Weights of a small encoder-decoder audio transcriber: batches of 384.
Rows from block 3 of the audio encoder of a small encoder-decoder audio transcriber, named by matrix and row number. Each number is 128 + 24 x the weight over its row's rms, rounded and kept within 0 to 255. All counts start at 0. Numbers have three digits each.
Before each channel's rows are labels from the 100 clips, of 14848, where the channel reaches its highest value: "strongest on" is what is common among them; "loudest" is the band of the loudest frequency at the time of the peak. Only what is clearly more common there than usual is listed. The data: telephone keypad tones over noise or synthetic speech.
# c30: last pointwise conv (encoder.blocks.3.c3.0.weight, 320x320x1), inputs 0-159

strongest on: key "1"; key "A"; number of keys: 2; first key: A
loudest: 1000 to 2000 Hz
c30.207:187117095157145134129114138172146131163178146165175130146100144123147110159123188130140168155114147142206130099118096126148153140143185098092105132147136145155147151125122163162167129113103110111126158140140125203145134162138137142121135096097149086142134126095122146168173124086151117127120101175182131119091126110146120121146094113117131103117112156095119129131145148111129146149150130104143129099130109102116127094135119139117113141108101135118118157133119163145145166093129092

strongest on: key "#"; first key: #; last key: #; number of keys: 1
loudest: 500 to 1000 Hz
c30.261:110116108139101184151099131119129126107119125129085103152099112117134112157113118160104076109066152131143121139129131084159122125189188114184143142127124086168158130110158107161120154124126114147111117107110155107181139166194119162168208131109111115130155163107148120155105139126155162089125105104141152139142098143146115109110103125129154140143151099141118136112123111155104122104140124125154084106149102114076158131127134159134087147137129123127084145120100115128118128138136100

strongest on: key "*"; first key: *; last key: *; number of keys: 1
loudest: 1000 to 2000 Hz
c30.69:062141106143140163142123140144121097155145138120129125119156131148141132127158088130167146121122128129170162162160142096112168142127103112129115140110134117119114090142160101133133100121132094137155136178106154155113118132122069097098104177157126119147146136118090105129141105095115117179144090136106136121125155094122102143126075119105179129147146099098093152153134123111126167145114098135096164108135087114123115114111125166145143109122127107136126111105122083090130100174142137

strongest on: reverberation; mains hum; number of keys: 1
loudest: 1000 to 2000 Hz
c30.294:139133130117150121126133153138150127120120146128126142118095125129098172178159136114130163158131136112149105150092132137104145142149147131124126112088108140154151132108127133123135111149087132139076132103134095100133110137119158143121139126164111122153132117114176144149128176181137130116101113083098132092102156155119086134124134135102121155140137122120125113139131092136101104142089146150142107133062142176102136104183078154106162140126131134172132213154078126127184132167134114

strongest on: speech; number of keys: 1; clipping
loudest: 500 to 1000 Hz
c30.95:156106115136083134146137145116154135163122090110095120153119164122137120145138120204150141136166114140158150108125098084166149118103102146139130099123100181127115171127112138146107143079132124134096151114121153120119122082140155126120107107149118158143123156129161140164142137189137144104172137138144149105139127090141110135107113109140154154113155139163152137167108121143113156146142095090083116127119136115135157125154132155122127164149071070155127105121110155131178134134150071

strongest on: number of keys: 2; number of keys: 1
loudest: 1000 to 2000 Hz
c30.199:115120170125160137113131150160127152147110151153131183144134168126138128113110115117143143148138161150174176100122148161162146136159157158094171087113049155126109122123164146100167106139100100124136084132133139068121115112104121139203137085045127183137131139109108122113150088114064148127108136090120143139116131122130139137112104124110107109073090109098147153132102114147111128128135140122100143090141143157125132126173093108115166150108159099146133103167117104100152109130169128

strongest on: pink noise; white noise; number of keys: 1
loudest: 500 to 1000 Hz
c30.139:126104123164109108115094113132139124142109170154156119095149092162165161137130133165144113168175133135147087122133105149102124112097140234103098165142093114143165133125096096070111114136134139117137114164138092131149051144065137143108129150146097097132122110096156124123123149142141168137101126106120132117156152099171142135134101107123104176131170111119115124136091135145119137146105119135110156105123110153102141113123086115140122124153104162125115122109182106118138108148144089

strongest on: number of keys: 1; key "0"; first key: 0; mains hum
loudest: 1000 to 2000 Hz
c30.306:137165129125094146159045160147150143093142191123178131076122121106116140170113139106192204119182135180133098116112156142166109164156137080083127117117133118133116087136127141164160141129061107151087129097140145098105150128136132123086103141137075154063149160096123144108120102117129129122112143139136135145132119153177135147116131148132143130145086177123137113114096107127154154139112124138146125122168126126096161148111124114113144111137148127108092134133106081112087134141137141

strongest on: pink noise; number of keys: 1; number of keys: 2
loudest: 4000 to 8000 Hz
c30.111:101086097135178142138143109125100133114113098081138120158118146125107158112144053155081128099129151134150116102119121139136125102122087139089115125151118195135139152075150125145127120155160119161187123106137127140102113121120120094110131148109123143189108127067115117111096123127146164177126088170112152120137162135092117138094072155125154107153120083094107132129178100114126146161106139116116148131095145122127129145147124104148151110102120123148131117145135142112127148142165131

strongest on: key "B"; number of keys: 1; first key: B; last key: B
loudest: 1000 to 2000 Hz
c30.198:118156122154181145118079146168127144176124127146129103106106144125120144165115167103105116139081095177116104118072168128154104166152137155125165142133120132093150113098131121115109106184172083152098137155124169098128141136158115138105134115110097117140171162120169128104134129134118175190106120194103097159135128144096112098134132155093159118097119122128147103138106127081122126170159145105146098124175124156144139130202148157083140100121119133112123084115082114129115111079132156

strongest on: key "3"; first key: 3; last key: 3
loudest: 1000 to 2000 Hz
c30.13:106108124151129116168112120137106127147178153125117136093124139140115135123158111116118137101136128137157174167106135129079125104079152150078162105118134133138112149120110136156108120178119134135139124123125105139148151154150076169137117087154093085115129107137103136118132163139110120172084127122118125115154107100114119138171130134107135131121110126128129145149167150146130173139114101180162117135108163137100115162142131129131160102108145139124130105137095117106102122110145113

strongest on: number of keys: 1; reverberation
loudest: 1000 to 2000 Hz
c30.278:135155121159141158100144113155140141133120130190095133132101150128073148119104170135113134121143113124083150152141139112110113164092146096120126147103130108115159137136129148130155163152158127130076134161182118112119113095149157123133172112091104149165105102153195099123142095130055177134098118105121118143119111172096130129109109082119150140112120093140132093105119100121098115132107139125163110124155137115108126113119165132152115146101151115114144138120147110108105110129119150

strongest on: reverberation; number of keys: 1
loudest: 1000 to 2000 Hz
c30.114:142101127123175146156088149167110148118170125128142124115137177143096135133107116130138149112133112100138129104110160145132139102116133189136136137117137137126191132101143102137124092142106131095152104144108150116107186135127106171148137138105139131129109187137153137116162131119102084094139141115098144112125118174128100137120155162152117093129075128096131152168182129143144139139144170182143127131131147134119141091162105111185141105155089133113074121123100112126122120140097115

strongest on: key "0"; clipping; last key: 0; first key: 0
loudest: 1000 to 2000 Hz
c30.93:101118130139118143114112143071087132129112133146160099093134133112139146134083091150136107096119157104128130124058110144218114160109127098100149116138095152129109092198104117164185126096104130113163145103115155138131180045111098146109130135160150148079107105132112134110147087159123114150156111140124149131109178092113127127123137133131124122145096152151095159112110099111201158144134098119128123160147101112203113145131098131108094098130120116136111130159093120139160101157163160

strongest on: number of keys: 1; number of keys: 2; last key: C
loudest: 1000 to 2000 Hz; 500 to 1000 Hz
c30.237:106113135110133096134144157141156125131044130057134146129179136159118137133135097105127142148116130132135154200138114131152112121133132116136121115120124122123107123098090082129106130129136088149093099098107080083057133129111159199125141094135145158124136147191112171116113117167114133124134112215118118108167103099165157116147121095152116106126104096070138162099148130157124165118169158119093093163188141108167116133125169176118111126159115132161147134137112129103095111122140149

strongest on: key "7"
loudest: 1000 to 2000 Hz
c30.46:116103110152153159131171139135156146115078156159157139136110138119141113118193117081135123113123141142082178108193131139094141094092133135072137162179131085146090128070051159133154120188090163125103131141156090181042150145121171156140121130092143132126120127160146142106096163171098148077134124126129118154172154179160117135102131141130198129122127106154155090119122152113160107127124156159124157094200112073147131149111122199088106120141111134083135159097109148104089110125147083

strongest on: clipping; key "*"; first key: *
loudest: 1000 to 2000 Hz; 500 to 1000 Hz
c30.296:121235134126126130106121130115118112134104074163134142104089119119140086183124156255156146160167106139185123103132153163147108108103169144143136081169111163111125161132092116118118149122148075118131139108176132122130135130124186090162070122162102126116110132131096148140107094097057152159106130125119155155098139090120095102130117107139124112087096128171140113136143120138110150111110117134176112108133117131164151154121135093146114125118112118132133147132128160147119166124136114

strongest on: key "D"; number of keys: 1; first key: D; last key: D
loudest: 1000 to 2000 Hz
c30.74:147152106131135107115146155161120134083093155129135166130167175135113102132159120086095151162085115126111138115161150132119142172077178117119082154102127104145123146084114113143173113138075130147176099150120176151057177178133143173143130129071134104115088125132091194085123073100090089101112120102104118150137121140129139116142161142134142088143072074181128129132123125127214110118125100125132163186139112094106157187084128101081139110117099131116136175120111090126123112127097117

strongest on: clipping; key "*"; first key: *
loudest: 1000 to 2000 Hz
c30.263:103174096138113111154162129099164124138136145114085122191105126101103101146126106207139120155110117116150118123131151182168158117123151138185106154155108155119160148136128118170147118133154213156110131163115143152131073137182106128127096112091075090117125148097159130101145105124111139119136116121114149131095134088089120146123125135133116113076106113145095128114161107140130117105101114107111105097128138096139109150126163132105111133112107148121101152117077108125125155141093149

strongest on: reverberation
loudest: 500 to 1000 Hz
c30.31:105103105154117101117111133118127110157114115127121117120097117131142121131141126159102133140106108129154132091145115117146142131124121152089141091134137135121135166095143120146136136124125113127093142122136145142158129096099158135123141144135111138142122169130134103130121153127095132117092111130117181115130109162154111123145113125135111132135157179116118144134093149108163126124192128166115149119176118123108103128124132157141113134104115106113147112101155162134125111150134136

strongest on: key "0"; number of keys: 1; first key: 0; last key: 0
loudest: 1000 to 2000 Hz
c30.140:196126135175125103142166122173102185096156127154117087125116142140127169106084140126155130186152085159164127112075093113144085184169102112137113108109094106121156134141156112168186130161086092107156163146133105107084144087132112171090137148135132089128153128148158157106131127116133096126086135141122133101117144135154103095109123132145108130121105133149148189176152095127138128115132149151101136128113117139137130128093112119130128113119106122107101136101114149159101123143122129

strongest on: key "D"; number of keys: 1; first key: D; last key: D
loudest: 1000 to 2000 Hz
c30.50:116154153122120137136115126159106129164113161099121129132099164106134132142180103096110130137126123174137129084113126132083149112137131157121047082083141124132125138144136110139166139113089103114172138137124213104184126159143066103152107132038181096104125123116139158134133126130132154118101150052134084143146087176131128156087123146113156124152204111134139134118116183094146077118112086162166115154132122109098147129135117034151160185113130111161120149129165186156146135108131096

strongest on: key "1"; number of keys: 1; last key: 1; first key: 1
loudest: 1000 to 2000 Hz
c30.264:115128118144147105133139112133154108128168155113161165141153128148138112110115168133111130118144127115113188138104103126113151142141149125097109074141140093150152138092120123149140116111129130142141124162137127104164163127158086084154137131038144073103069127107079134118188145174124096128127138095129140136096098116105126124111110071106115105109101134068102123117127154152124139121111110127110090118134091119110087123080125124096145187146139096095127120128159192183120152182170169

strongest on: reverberation; number of keys: 1; last key: 2; first key: 2
loudest: 500 to 1000 Hz
c30.230:164134058141121122134117167149118149156107162120103131148142122099148111156119127151129126129114145146131162181177147109138145130127131142020092124120236127118119153106118138123139125131141139139089108129123115127131132000113141149110000167140143165135123119132129125106121117136165141133107110142102134126110159141133153136138132121146139128138150134150103106138131137151123134117151154150108133114128099126122129116124125133125140109104116117129133139144144160119156126110132123

strongest on: number of keys: 1; last key: A; clipping; first key: A
loudest: 500 to 1000 Hz
c30.316:113159132120138146150154120147116153084108100174128113111118164129094159113144164119129133160150122121102113149153128130136124140107126122148106079105125091118133138131120166105153132183125161143138109130124105121153156137192126136090127166105122115128106126084104110181155100132134090142112093138134173122113136178123102121132104123181104087110091113083112085114135176131080129144121121147117114150099120147118115090087130117087085126088150118151121123138064090131135111082095117

strongest on: speech; number of keys: 1
loudest: 500 to 1000 Hz
c30.220:120117114130142116159170175133139119159098153125116121202116128133078105113143128150144120105170074119109168121145131109181106133117152135134150098173148155130119168126143134101120152183119114116096101081059142142110129123091157116152114102123086155098089142122182153122121072152136142167112102114131163092116158160135120137120129094140149121102119131125109145175158123100109129142166115135108146137134143126117117129126174084116151120156130099162097153070160100122124138145147098

strongest on: reverberation; key "*"; number of keys: 8
loudest: 500 to 1000 Hz
c30.280:117145112139136129116107117134102159137123168139117110142102123109117146159141114128148098119106152124189133142120117127111095177120122133140138127160114136146107104111122147112157119139161127112143137146124125145126112107106146135127131178123120112130129141126122123103097135158118114133113104109115165139157091075142115097127121128125090138138115138150164161103147181117112129165121142114107094141153149095168120086151103154135147141114101066127129131129117106132117117135125121

strongest on: reverberation
loudest: 1000 to 2000 Hz
c30.300:120128129107173153128159142170095104096106119165120152099146176145120114122133143117112144117112151178118148126149126114123123113123131089118157111135106106116119097132145109162124084104121138116119095098111109126116121111151113082134103084129128153094131121137106177151158135113176154100133179124131129119124080131142112162086130133129121079112121103156096138082142128153149138131172133165092088106143138135161157145087118099179118122086118129095153174130150128145136074110143130

strongest on: speech; number of keys: 1
loudest: 500 to 1000 Hz
c30.62:123105121122109136100101134152122142149112157049095145106198108190111149102140111111126125162137136119128139176147112128119122078128110142104058150144149140177137140069160098131142128143099149132107108116211129129086154126129114155121127154127115159165063084115154131145161111114091173163158150184110085123115114157123126159147140113167120096119074135141125141080134116146087120131141105100124127142111123119174110122100122149077095147147174146149152133168102159118125133116121104